A small image classifier, trained from scratch: batches of 128.
Rows from block 3 of a small image classifier, named by matrix and row number. Rows with one number belong to one neuron. Each number is 500 + 40 x the weight over its row's rms, rounded and kept within 0 to 999. All counts start at 0. Numbers have three digits each.
Before each neuron's rows are labels from the 100 images, of 14976, where the neuron reaches its largest size: "strongest on" is what is common among them. Only what is clearly more common there than usual is listed. The data: simulated stained blood smears.
# gate: MLP gate (model.blocks.3.mlp.gate.weight, 1024x384), inputs 128-255
# fc1: MLP up (model.blocks.3.mlp.fc1.weight, 1024x384), inputs 128-255
# fc2: MLP down (model.blocks.3.mlp.fc2.weight, 384x1024, transposed), outputs 128-255

strongest on: ovals
gate.164:530429527502480436536573532555510582547539483564495497478467504542471530523545433504486477442516447512515496515483465504490516508498490551539456492566504466525544564542552498465524512605548453542473523494497520521463497543499566449451504570459467421406578514473572541508496494504521506494493450457473519437562537514451470517485466530531516471542498607535483499529512479549418432460519
fc1.164:492472463468493430562540514512488491525539463545445535425422449506463476554544472508474493486506506548492509489474527512435464462418550580531459469604502496514521461563494448525535569548540426539396530512493528527517514524495523470461490547468493464454570524492526544547518506462493458485499471439428541456528544490477447517458488521572502522526483594525513535521513534545500493450499
fc2.164:486485427467501494523440562511500541456510518513545548477556435561514510547486500474494515516458565466534553494450568523516677573507522539497448449474477562542482480485528500462493587536503560482492491426432456407454498486441531518507508536487475437450442477555560540535479501487566482466517478529437480448577538520482474534514461481480542494527434537523444502500503451563524478469526

strongest on: ovals; no large cell
gate.498:536474471421516412504474512530534537511517508526502498501466469463515422471516580518415502491491477514490481537451497440552584458456542539489455449529505558552502509535498442540482475497520486527446552418499494468557484463491501517521439509521513460496551544458490503518485496508471509419472462511504491473573486521500451496466470474477524598493462570517500514493500539588557516517590
fc1.498:411517539572478585534515484433439503492480504452503507493491500512518549485502416478538507506496504473508506439489526528473411519549467446553583549495530423428471539498480539478509497478514516493483432567500512538486483525502481508453565470498495497468429429545526525481517534509500546552489517488499503541425523440511519482547515518476478379518520458454501482508524490430513499486463
fc2.498:508502524516491543498499520440518455518459562538452522557417531379419515471486452482508526468551446519491471510563442479560421449525493507525539536529514484552500498506534463480488430519476467542482502532591480612507545567510445546494516473476543489520446514468471473478507520516539547548459528443499510651416449539573559525554515481514523468545505434443515583441568535490504534506473

strongest on: kidney-shaped nucleus; crescents
gate.156:582481449378523453495460467562545480493494535475522499500570500454484429480530587500439530467514478510486474531481450513530603488430568538502452448504527527547512506525487454492497476470484497506469540444455489485504518469535486491525437509522522497511532512499527448533557508497496519437512495475519520507553473498523458501431462503513474577433500504515498498491511530589515498558557
fc1.156:561489416383501468454495500564548484515490544520540432548534519491519443484486609509464531502513497497515478562496504530548523479460557548512462466496565542537509490499483471496500452494497547521482516433478466469555516485510528511543479489490509476563534544471470476510523513482511526481480491506539490499562478508507468469407479478530538559426506480488504546496542504567520504522583
fc2.156:496487539484534502491537425534481558491556461480537468464544464576602507494518595529505510524461546490501535501474544490466552532461492490472465501511486469439474506458482546514508534420526536424547504486424520462521447478501521413519510518533444540537546499515515511511470465488446441431550482530543442393586546456444467485443468551492511552466516552522481428593418494492511506525545

strongest on: ovals
gate.382:571435545547486460549563525532511555532512445554541543489503564488491524498528396511435482460535455536524477470459491490481453558489486570518456477530501475504522527526557462466506519558557485554456535485531493520439484521463541485483532553449502424420578474503551555512504512536508508512470442430467484413540545478501481520513490492505512488534550591532470525521506488515455429440501
fc1.382:456480450396485455539528530522485517569540466521429536432395407516466492567552510501481490485443518542487531510487531503467501445431559535538466485610507486513537479576470435554530531552521430519370512489482535499568496503460545423455485538447483445497560519506493547533513492460485466442506486448465527469530541467447442494456502551586502509516468567505508524500494536545520538458503
fc2.382:492478427462479475535455558514499541479477545523543541467561440570502539564475480504482518499471547467542567514453553517515684567499537522490428448473463560512510484496526475449510579553505569510525497438450483419443504514444537536534527522504473441450442479552568538561482499499562502480508487536418474453590519511464470546529465506486528505509418533495466516505487455560528471456517

strongest on: small spheres; lobed nucleus
gate.581:409512577587459522497517515593478511591467470549560431476413500505477463534474440518563495561593501550443494571514510546445416497478447487474475449535465541518528453512456515499514480526485580551525482581522529510563528443468507473547537456547498527600538481482525559515476458523500500541475496497523403475511500488516513494540518459508478536493486520480528463499493484440531576484398
fc1.581:407515572594459518492516514584500519618463484547599429482415478502463461529465455511554500552604509536458494561544509538457407506485447481459459457521451537511509463515454518503520476538481570542524465571529526500582521433476524497545556457515507530602538488476499542498465473513495509557462500508541406461496504498510522487554507475499487545506493505484519471507493493454537571459402
fc2.581:411499513505451483454540428499510538560516506532573457477381520478426493530485463496540531503495509492452482619548523575514428492509529502475530453503456484563500473479466531534549472490477495532570479578500526519553556504468526486515509440542482512620554511452474556437514444466480436501548481519462479452498503536533550464513496449504471530465527511435561503512497459495567509529496

strongest on: spiky cells
gate.21:532546455468485519500543477515529570496575486460505493564467544429536498476535482457471536538530511539538492500513487496407499518503558531569534468482478513424483487504540491492577455508527475472477676516471540471506487516510485514560498499533468501561527478527472523486523493506473511508516502548585468517488473564490532521525528439521498552475462444461543488466464619515539517469501
fc1.21:534524464493493459471518482536516477527543483465510547545470513443523493514583518486556499492523469486540534516562467518394573535432530466518518498526496518477549485534522483523616471522497473502497608525492441477480511464509494512482477530498490481487528471471503447467581474513492483535595456521536459525463501537488495526448565440489431546436461522549511481484457539482538492497547
fc2.21:590507512495525477500521474506535484563620525493569518573521538478546437507496509508515576513571518570537487546534477509438621534510552535564542489494474516427534537490482503521536503526517478519500531523499453420510521515545505545527477471487458522547486462501459549457535538483486500559524506543579482499523487522406561487494497468474493504495454405471519517454480565485464547529464

strongest on: platelets; crowded; ovals; teardrops
gate.139:478501546586519415546500576551532577521452516550481510459599489513546464502520523556497481479490508618458485487468430474461492469511491462486513483458466500491500510504529533501520574502556546505479518530420425532461498505493495468525514470474484479501552539531458488436495444545453494582446432496606533551530555443520477451478592553485549439458475536554480506440529501479501531479460
fc1.139:520496496505520513511548514581561524562506550470514533536523548483516489490480410525473471462453440567505504505435461520477514531405496410544508485473459488461528552571513467473536556507537473467487579446471510519463505482491503529502523486510576475486550432500564545461492486550472504495413501541538466475591487473500484595536576461494493439504564508556521493491507499550553472503497
fc2.139:571550539480520475516568459537515505533481508526556539504480537527498594501498480545578441521445463508516504534433551436520344472473498513514541564449544539477497512524509544477527482520456503476567518429563491502527490535537508535495517525488479586588448562544506505498543531480488413489532471515586576593583537498479564543515564512511499488433517539504488526474518548478420485527499

strongest on: kidney-shaped nucleus; crescents
gate.712:563461507450515447515450455532564511511497476499460530455546512399478474466543510497490546451504465467453491495449465493512711509415530519491487500502494464514496509471472451495482476467409534495530524486542484491436536459537390486478459539503548520442561505540586431569541462539451444434520480515519519540533489508470484468521487507493500596483516491557442510478430555560559493449501
fc1.712:526565538537538513512493508524475437507512461433496568470534533482500533514533434478496470451497511455473501380428458508413583556503487508520493521484458471508534512543488522482460535484487402565527558532536498523488498488528552514472432527513481529430446494472589510538561479525478509489532528480459557506473515484503501512492517528465457468554515514543481423513479502462491494520448
fc2.712:513511479524464479509472570485536439528478528538455536520445536423387489512483428437504487479536435495518463533549469524529339454527508525525512470520496536587520490523527412495490468581496453556424486487583492553503565548477496539500500510463549459480479526478495481473553553522549538522458506465452530558440460529623531543534498458514503441517488454465496572416604513514511443494487

strongest on: discs
gate.509:413463509532503536532496424500515482509487483520446545433469490513455489482558566463467559524494439594442481470539467552523543505521429482514498541561416497493518508515512471567476464491497453511525557476412479451492485479428426483517519533565476469455600459515560514497515508486474454426529477511493528481527457510474529479585410474471444493544521505500486478463492479459518502411508
fc1.509:558538473376468395510471598499465546541491532507533488533513461490569451529497457538567474450527523441505492528497507468475451491460520489449448505419575488507457473477471504490509558536492526555510446543604506485508504497568577483487488458482518548488435533454487458491532461520466560575521523498527544577491526451542486524409567502577560484461458483487493504533554518505479514563496
fc2.509:551503489491408487477488468532453473500424491490534547491530428506461440460522450457471490461477446526527473487450424514470487465516525499542531460491555500527523481514443380506465486500518497499437542409550523458492494403441498541475513530546497487523436466557495459580556451440510443478475517524502553578489479537517468478494536501446478477421623493514527506461475505533502503491543

strongest on: small spheres; two lobes with orange grains
gate.461:602512536586519582480592530516517411511483521508489468475552492501647523475518414501442456501535492526503515506521429390494398546464474512453528475500490513489525596530515517552564527486440526443518470485447440474545502559528542521510496508450522535454484524511484499569542525512500536469523545430441540501473530354504476463506484422525505561464525578483497496498507486521451479530461
fc1.461:475544483453517462501404505393499540450524497570507468486417469489418453520446602506572522539412559478490498481519528519529542529590540493511478530547465462532443436470476483503479477440482511508510515468543587511525461507457458538565481508541481487568516500484414544467451521498488430510434499559515436448528476593457525541548470566464524513570477445520511527533559530515514510422532
fc2.461:513466491489476453472471524440486522507452512490448538478466493459511485464521575475423434533475450530490405544528402457524477448470546492499466508498455550593521502591485486498498493518462445564398505429568530561473492400486510485551426521488478451558472494525465517505526545529475557568501488502568483576421486533539493518458508497498538552455506502460521512482550468508458486550578

strongest on: spiky cells
gate.514:524552443446475506524537474522531536583528519397560532572508535481530494552503512476549592543597498528543509559515490517431626501466541496570503481581499529452525464506527455518581459542544517418511585524503459439568541475515517524560522485504498493511542454451496513449564504548475497530546499543499496496505454561424515503504509482519474473485521501507538455472423564513528502560537
fc1.514:486443560533531497491446522497473458437458451558451451432504446530467502458493477527485415507416499460423471434453489495535345480495446473435486524413499491516484505497456540492444534476475495574519422484486539535432501511445515458455500530473504495469496554566530465562453477476501506486446477445473521501515522434545447506492483530477519481556522507534466531525575418515487490459492
fc2.514:455478517514461496512452513476473504433366475515511467435503462542471529508492491538453450476512483459430529464467517496563421443518464470470463522493529490558513480443458503493420528473495500496486450474502539594477443490457472443447532509479510473465508492486481494521459488459514492446468495431447516507491511455514469510517492487529489517529505568518531522552509447528503495510531

strongest on: discs
gate.696:484601526524530465487555547547429490511487512479543551587592499512523502466470491518451512529513517489479565496468522486581470458503438504501464495492532524470527507505451479463443479495564489513502448478508491462540493469462583524532481516466528484564440553466515522471497411542531548581455561545562553474465498495423491549423533501496534430471536535495473472422450531595528547530455
fc1.696:506402469485484544513434459472551544455513492524470467415405504507466491536551529478531511450502495477524449513536494512459518522486590491492533514495475481522487483509558532568559527525422490460501540507478507550462518532564400476476532492520446533457551456538492508522500568450462441412546461466425465508506493523558491433562476494512491540535456463509525512571555478409489453477541
fc2.696:497468514477475513541433518493470499519528543522486535423416516436537534553522552474495461538470577482549440520514528506505565493563508555497549470530515489524345487415481482521496496496493505444425422530528550512517500604518495478502514490518459477471562494547508458488450519453470514481554463473381531446533520509587505499533413564545490520554488457441478489508492523452527507481489

strongest on: ovals
gate.44:475429506482496422574531546505477464512535470564411549436416421525469544549560453479438478448467450483548530476455461491481511469446517582515434499552473493535519532554528468523524567558526416510425525477525500527504479492494540458486478563506484448430566506468520509525477464484526507462486514446460485461580562479437419505478490520533539527532449570536456526513511502544444454454487
fc1.44:526430494501485446562540538531529477530541447516469526447448454509472528547550461513441483493493442500521493494462452490436488482427503578529481476562489524502532492548520494499544559526584450471413523517510524539523499511542496479437510552500516471422583483507496551518473452465522501471468482433451506491524560494491437495460513468507493567536448579557492560511494494547428488423510
fc2.44:490494413470525515515437535522493534474510511537528534467558456568494519534470517504473484519441527476523570495445594523510672584494513535460430457481483572541495486480527514463506566539516575495537513427482484435445513477447547542522528534505509462447474469530582540550485522490557477476530459514452486443568506491456475546492483510485522514520445555488470525509468465589512462507518

strongest on: ovals; crowded
gate.347:518445523496465437581457515503516542524528481578468569429460429524462481499504480529530486463519496538495514482445558507528477515468514566480450486557526472538510489497501443515528568539535435602435534486515531548501483554517537461462521517481520471439556483511520513535493541481518515473462469414477526432544542499458467497493493538566535513524510586507505539532490522532496477418535
fc1.347:517441469479529447544557547549522526577577472536478523454449488490479499534574445505453473483510503563494487479491424475424472456419520583560471474501436515494486511513533471488544572542533489487403554480480516522480494553513545461482466530478458432422576521495526545507479472497495410482501465481469527435556523499441455526446485511544464479538464571534487507483537513530488472411478
fc2.347:475485447464503518526439554512513531445500521518539541463581442566515520548510498467507491525441567483531575492427555524505687581507517524514467453454488564521493487487526518469503595541514560496492504409428469424462493457448556519515505536473484473458454472562570537529496507490565484453500460513464467458595545526509475555509465488493530499528457540505458492512490453576531490471520

strongest on: lobed nucleus; spiky cells
gate.72:563486435515480470458427431491492445499517513546475493506489504485536414469509481506550528525562506507447487502471460576460443554482532480449508521501558446488509512489471481531477472502467528533498437478587521520500546573551527456515409431603516437513474525469517484588519531545448519440490490493410484471439489489502519469513485543479529462525543572519572509542470459502546503521535
fc1.72:475483541534548491481574495505529505522534509476502488522562495518432548507491486502510426467464513556520586511490475438454476493544515524527522489431452553465495490468532572492541556501489436479484549496453467520484493497466470529515594500402479556529487495496462487467549540443515472521527490485563506524631533521508502542534478463536520568479536450426450525537507537504532484495470
fc2.72:530482460461549419495546436542500477436486504496540537563480480496493575465517543520475529560543518422510479445535554480558636488476493476488542448500447493566492543553532473449519457503506499473461484474502503502439506534458501563509459462583485458511408524493562496457464506493530502576492495499497497506469470551561514523505480453472504478560411470514461495442485563516474468426496

strongest on: teardrops
gate.628:466498503485456508485525460587500554573418536514495548446510522423516577524477498494538464387538516475495463539466525531517513503487467493444564487521530560514488546509528536435516549456500556460527559495529511518483474553413504418460578470495520508561478453552514519491518515510495463517428506488377502478498561461449482509545492556542528440421405567488517543465510534566549494505533
fc1.628:555506512488548481481493513422523470443566486454563443521500514572452450482508495491487531595489483546515520477529452472460517501525532491558464514456500460469522517514463492567486440533483501533460473521475500494537515484598465600497426507469449473417499546458491491478472483463493560488553455507602451509543489566533510486485479410432469557557554432521491480527465461411450495482477
fc2.628:519447479533512487524425548460437515593445500472418527443460516486455478516487474515435444509588489494499424490546526471507387507504441551513553515507480490539502493504399483473428495502504481510485390555565457466510491521491517501445498470534482467381594498437478487531458499496488498488490548488468517481498438473476462363534446474504561525559471440494509520475543508426485444544511

strongest on: kidney-shaped nucleus; target cells; ovals
gate.66:610601567476469514489551550522442517524479462464535520520556543554509491474514418488549479533500507446517501442495477442425458543502470488461505472473486526496472556535495474518498503525530572559491552560523571490551525501569511584487539527456521495496518563507478457531501476496489412449540450489507504523578478428538506523515485545516449560492485527479534462487541533553492460486451
fc1.66:465471515402477522482547497537484544485522538485493523518507425494544452500497526496456474521469531455411525538576464453542422510534499508473506503520433516518532528510496479549535451546454518421449401421491506470542486507478508530535500487523480501494476435475422512449526492505490550564450565513507442510454542509446494477570507414490552480515457480474487485540510424517536514574566
fc2.66:430554463505478557521508593484462547526515544491434524524464526521418500552502587475479511596486482563562498516564435470515520440480518508515492539579549588502500440562516536537532463493551538590464530484443565459531553517480566531524510454529503515620520498530485528452502529542536594484498522533524453660542485555503529505514462553534531493528489523431532523446527432502467533489556

strongest on: teardrops
gate.548:473479435421475487516443488497545453393451519468471528492552487483478542504487524469565431483571512473477479458479484534500526440418473514504556515453514473497483472496469529435505530480513485492531561503437506497440526555478420433469590502527522575469482504480550388461524542415477473462449492460434531495479499481506525528513502560533489494451456585489528556520467517464493463482482
fc1.548:486465514557486470516520490509520581534525528506491512548545542445461540445540512483537487471533553525506523465471521459488416501451512533479545478442496513447455587486545520489550581463560551560456548487490548509529499565504451506489497523506484509577406479520460441477511494449489463528409455567435430545531556523407451437504491531510515458498489549493477496505509585457568521489538
fc2.548:476492546485527541493542425581579468505510536518571437563561506446551474515447528453549530530491521499519549448438521554469703516463546464509443440484514542505477511463557526467559517521460488514473562475491516469485470466505502461530455503469451550575451499549511481447547505474504465575421453522498486442486521528529531547492535506499485475542485457574453523532470502521517548419458

strongest on: ovals
gate.287:510496489454502493520541469500437490539484571542489509469548433471481520483529623499456535503486513537499503534517470470644563508534508524465510520528519466528488538543456443531497505539494501499413494396490536498477526392442440439502385492534524420477490439543439463532492474489499453488465519509484516507481505566417477499561485593540496487473551540509519467493510535538528491469501
fc1.287:500565435438551485541469530509515486532475593434440540506519508543548483518579539452525468474502523527537503470479473524468411449527504455590515492503520551517466528516490477475473509451485470463434491523545476492536512491490521492550438485502485548484433465563542496508518530560485556464514522535528524536557429494530510523540525529435467458480525440439429486452521457472506506577460
fc2.287:556481488489501489473520484550457502505442556539490479504511500526488531457482505517423513509528503561486466505539376451522243510528453522501538506505477451526442532548466464491459465521512448508504461469519432517494522513450481489504440472536467469469494490474497500556455473531509452575370494474572456523491479518460521488518491453511527520512528417465464514426544466463498463459499

strongest on: ovals
gate.364:490542475553450483507507482478482554476499460523501492479504531487513509502508455494475379426454440498431463511452493504492526534515542556525536482608546522524519538516511511541491514517468429548516525550511512564490453475490484536422602503513478518486568476513506524532504523471493528502493508478467486428521568502461477505475565511464497410467535607530516521532521478508469477474555
fc1.364:436512503466511531488483480448481492510437476431547517522468474486552434477495508552471518502501533412414430508481552502545493544507467430504557523486539484520475525519388504476473444409472522475536481492521493527472504438437457523453554473533541479526420422583551532492501557514465539527462508504535489531457445487570511473514552424397478407496537450494513481521505490527547533521556
fc2.364:500506579512461472474497478502517448477460528498468454557487524436519510466523480502518487455495517524500472532519464514467467468528523475507542596476524485477558574522475504491479438466493488452488455516577515562586509545542428474495532462527540527506482515495473494440516427570450520466459536452576470469470509458477507509486590502475501498456529458476592528433432503421543540548464

strongest on: lobed nucleus; band-shaped nucleus; spiky cells
gate.686:486439494511520452407480557439464456497538461489459521507475462544438508525542550470526528580480486462433450472474483492543533482541427555473530554471563421549508508439510535450457509456537478480489485524527499506512512502512575498483479495529449503425504538509488504573475489454555499554556505530482532538413505519522532454455518477543442498508512478497445447565467502471511485510469
fc1.686:494444486490524461448488528446441449512507478473464535512451471531477509505548541484504521567444467469423437443503470447548566493497435542463541550469592417552497521461481514455441526436528462495464462534514525531522508510479571493488499497511477482400503528520502469577454488448524481561532508493478545564417507504512522471453502459537461515502544516500420479583447494468485510504475
fc2.686:493521488462473510456524514454523484602527524459517523507498503541500443526474500522528492500502513530471439539491479555457444507415508555557431503556589471502479520481466526532514530539504442537526490519538510483551427553526525487449573520510553502524514506493504530521448527445538522439498568417448519476471483474559477548436461462531514551543516500445524471569523451492512490460547

strongest on: lobed nucleus; small spheres; teardrops
gate.327:433505568595429512489500503585500520563472496576581453484403495490480474500479441510592500551547483566471514564557493550418407504478490485467520472509463525493477484522490498546530482538490572534536462566551531491558523450494491500551525472522468555602528503499528537506462452490486503547479483534510395466530503481509555519559545488503494557499510535480524470494498484462511548451396
fc1.327:395492572531422519490498481594498511568470469557581458481422487501465468516475468502582512515548491555446516575524505538447435493467473480452510444512495546501514456510446501537519489509498560528533475565499546519575536459492478449554489466530470514574521468495528558509489434496507472528507457537530417491518527520515526513547521475483458525493506538495526472500457473488552631462422
fc2.327:411502515519423486460524416519517533554521520546588430481361525488434533500492438506520550493489525488483499619536498565525475508502527497475514473475464471527501478491455526529543491495480498532577501552537529515576547507480523507528510447529486533612557503425467545465538440490523441482521510534487459427482503524529539493519473428479486537486548498434525506524486478470595523535481

strongest on: kidney-shaped nucleus; small spheres
gate.270:513568506538482465509479469456513475470500392491519473432473484507523511490498456517483470416476470488441478435566559524442595495468483483524493464469514440452501439481446520532467499509492407459526512586505489484533503501529468489387532501475518565405495470471501493545538511486504504526504523462560590514446459477498509522468467513506448552515524427536514524518463522615476450424487
fc1.270:520546527515475490493505502491502470485492424461521498438500493531521534487521455513453453407507466504447480471554524516448657485484467467509532474474517439446476457501461521558480508544499433417504512546500503465523512518529482463409535509454527565406465494459488506538546501488521502515481508484527588504451469491498506511499466537533450532504527441515488517501491527618432435457483
fc2.270:552521445514490446433492546525519549567492489432569474516508512482490546500461430524536517480545512497479479482444464433479338505453452456510590479413481450515474504460448562481478516479476466398527519553509528504457495512510551549470527456448473449444464454486472474500462490496510562526525441489516544456565490527485513431490505509534549506525548598485487473480457461520525507469431

strongest on: platelets; small spheres
gate.122:518458458459500456473477449571529470519541474483509407492490471505477434457496509510505493506560496483487473521524485458502599453409474557438497466484523466514439436446432488490483480415516493460529498504506481455510503487487439513532482518490570411503489441508462447515532526484541472464547454541497496521528529467518500434503529534479492503459497513512478521560459465503529487442513
fc1.122:539551472541476480487550530529529584521453559548505505514516487478500490507508564469515572523489491529520484547531491515583370546506510473516484515531540557504448491504539471508442470547520541459525489486481533486542494466451481503527475477557493523499492534512472466471400583566462498464499491478455510495447443573500519504552454482510531450435501510465532491490491511576520534530512
fc2.122:475529535497536486493575485556470519540471449503551494459471508535565447523499539532503476535484493520438539542476541525517611520494482483528454498523499494447553545496452554552472508449511539466573497547433495453549450492476490461477499456536456559550478511507489529563479430483438456499544456531591526440548578497426480462473537524521488525461496506509500401562411532561459541465483

strongest on: discs
gate.301:470493472469562462490539469437523509504517429513463585485516517545466473487493493509548477622489479524431518527531502485524488516549479517535463447521506519475551458502469553527407484485466431500472457552555498554540512445483433514486440539553467454544478496476495511461475508445512463503558452573583580515484431446514501482476527535507465506523455506434501440540574481471435523558542
fc1.301:521495563495475498546498465525485544446459446521558477517505421491420481430477555473459499503573478516503496526517446526401561427456519508507502453468500456472426431462504551499539528558592451543467507566487498521588438497549467491437521520453436498496505496484414500457472444382470489552469525464563555550426521518530524484486465526553512529519482450469446528515532477516461510467530
fc2.301:465464507470469492494468482572556544542455483565440515568520496478547448504480552524538488499472439565557451452465552498500489444491503489539562407468539462522537486463545416516466540498521496454491468468498518480523393562498545440526491506459509506498544512515573537524457467491511439507485482429511484537415502470459455493468465493499535498505558453510437546529417537556520573571569

strongest on: lobed nucleus; ovals; discs
gate.20:473460520454445475557528471461463492455493483505429564497482510513481511519540408506495453499476404484457536499490541477430583491462526529553538524549583503516521521561527497481516455527459487482539476477515541505411550529432470453440482581550508524454510472500565478493572496523451510477557464494536505612514462494521496547520568481542431490467522549550561503528391546534546497519551
fc1.20:526519487520576533455504535550560484580510494494552515484542472469536511468475602500503543526520594527512482512500448529577352530543445469465462503454421485497548477456456513523477531466545547486467514488468444477580448450571503533582476426434522466555479531497438504497429502480524493511440509495521525371472531491479498471476470528475539487526466452453468504467575463517456531467428
fc2.20:474553463502467501493478509585531469505458466461458495536536495521478435500492600519452537490483491555471541519509488536518466406452498444478427435499516527505580443605485476531502466535482489562493576481487445400583487444519496467493441500491510499558499500481505518531568456493502520456483494536517540607413475465511511495486513505503534503482508534535505513483496485594492559537550

strongest on: small spheres; two lobes with orange grains
gate.174:574526519495447492505463499455448516525478488517526471521534512445530497445495552507482521515495501500496461501403478475497399505471560513527507569517527449473471542500465519566494478480472553511490516472548520511542523529511582450481462467547477458533533475507479473528472472542474459516444553450549530460495563488506487482523499548516511468489547554488516498505511494525513528525549
fc1.174:435478500535559511490539511527548479466533503488480537483457478548493501546488419500521486489496491493523545482585524521509607508542434472475500424468462552531543456496538485425505522512531457485516485541465480504469478478480414559515539540451516557454454511484507524455515509453524522490560462552472475528498425504503509527488507441488504545523444431501489489491498521493509464471447
fc2.174:526481458466513442500612519571474480472451520510481515547512540546510530509491486512442448528542448524457488498521513481524488484489445530540460433538554515535480516514480508445440485555498469529486452488509451444450502534485457543496453492513517509475428512479546536503459511500520513550491486470555532562483380503579542502496479465523496511484469423442450514486534494436482477508445

strongest on: small spheres; crowded; no large cell
gate.366:521485468505506471571489469473476458492438527454466562525511461554535494498542460536440522500522535462494525468527509472549523421487466501437490485481507491546536551470547452480492514482559509582496430448421457529415454466466453495484550527542551510501522465510523579523535501525556540519490485457516474483483523449552497499507464506508459512547508469509518474459520518501548507496470
fc1.366:546512454534510501574499475458458456513449544475492580536529476528553482477517450522445551535564504455527540477475510473537538469433499511470492479540526539529513546462552443529488516504560515529458399478481432527431480487501440509474531522553532509479523464486510501510507511529519520502523519471504518523465510468552539471525508530528439501512518454497531480481515510465507476481473
fc2.366:526538480521524444515531508503497507452484514479512479550563473456469477455541539513463496540449442459484522433464453480513667510532468603556466510473488563457480520453495476438507500465466531515475490435478446512434529527501466555541474517505499477511454499537533551551450453503518467464558446490533477550472409547530543504474468432512466486598499482546499481508603457402522544434508

strongest on: teardrops; crowded
gate.202:529450497545499464496473468515564585552523501580502520504504508451500499419499549515516565490503473580537478536546506456547358515476530499534494542540537466478467474465459534565492485522455527438534505462529478466457496469454437451508487563505506476525514511483456354428482528563467515471538476533521583502426491511526513462547512541489515512439479544451589520486490531535496586541526
fc1.202:505551479388478539469469530517435442448488504458521485479496504547508489578508547496516433510465519424437516502420463538474587472475479517497508513452515542529563530547486478485476497489506519612451505455472553524494479510546636477503495410575454493507501512474540559580516453441456484497420508505506506535552494497504490530433500498507492463531519538500519448490466478495523473534534
fc2.202:459504497511489436571469578484547469568444495508441502460454491413469473542542454489502546496514493455520495472470542534489269496476500504565517460426527505589490480458481480508457537504473457473406519497572415537520508497465475467502479490385507405461510507491467476496511540509531530456576457483464491522468486432597511503510423479507497491489493515471486510471550509479576463503537

strongest on: teardrops
gate.59:506526460387447480508517460546553439525456476488454508463579483442476581476515533530443446489527513411449480461465549466448573506472436476521570483466436493487447506515510413488455493477485542527528607501504526488462501476409489487469473496533518478432518466452555468500522476543451370463448495498451507496479490446414445476525482506496477517473436503476500522501484579616591509522461
fc1.59:566482497603494478464488454413477517484506425572496485456482490535552492494457645516495483566561520504459488537513463485554444493529520557491525532505528502539470480482496462569513529512512553504574550534528569501548482481463462527457503535536437462582478572514461511560435501473531520497537522487486488490503554440457466455468441474524550545550452516419533527487496488556422541491532
fc2.59:397506484476485548476532468511508619530538459507475466482461463516442508519479519456510512474480510468411558520541469542561744500494477474418538451559485480457559468540494550548576486503509515496521481490463497512539500478481550480511478496495549510541508477473474521488523464500564513462540523522498477473438600510523532473494447478479483477491543592551570491529465491579510527473547

strongest on: discs
gate.253:482591533512529461473562559548427482529479506473529534590600481502508494472472494533438516542506510509482545493472518468593484460489444493493468491483519508467519511501442475459437472486568502519496435458510494469558487464468580532528484514489540491561436546496497526472493410545532550593447567557580533493467490486431485550431530488475524428471545518490461473416448544592543537518474
fc1.253:494587524520510454469571544530442455538488507477535519594589478494526496469451485527470490548485501524483552496456520467549466467495417501515467489506527520458512515502451460452453469475571521558497470476537493454541483476445605522524476497487550468546446537465497507467503421570534563596447540547576523487498499476445492566444522498471499455465555527496469476435433526582521539515476
fc2.253:499527465533531487451563461510522498488484462478515470583586477570461480433483453521492548450545440516458569476468463498494431498426489455498440514468481512468638510570524516477493490500521490539568570468483448490479497392487503519493473508488539506552443507458488551509539480547542496505442544526609486563490476490414486511472579435459513473444511552562510517484491485560466496516505

strongest on: lobed nucleus; discs; spiky cells
gate.694:500512532520526494483506391482511469475497477467507499532441516499460536480453464470465494493518409510532540538500579541476596439482527562515459388508485528552456485449593461463493469517473412482558551536527524455500424515551574464437508501470525521501504512470484423513499437469532474423554491532520505584392537609514542448493472524529442488466543390548451492534455533494447499454507
fc1.694:514453505521553483461518436486472479459521448487516479568441488502454553454477440484440504503546431491487507511511559542591575498435548601524422466517447493533472500446581480443493412482471413492579562526555517471552485521492548528452515524490478514509457470427492415508482418510513495464539486536463494606429539572477492511507499510508443496415558433525433495537462495483481497434514
fc2.694:439538522493470502527489540557512560564557523579503490519532515500526482543499478534606460543491476543468522492466540553459438454513506487539536456521566520474505504467494519546511495463555519600560481561545546536557506544520493546515488480471548553509547542519535506508537514487476514456439486492542518606512517521476521499537567459484536523570518475521520463551538457508544493587553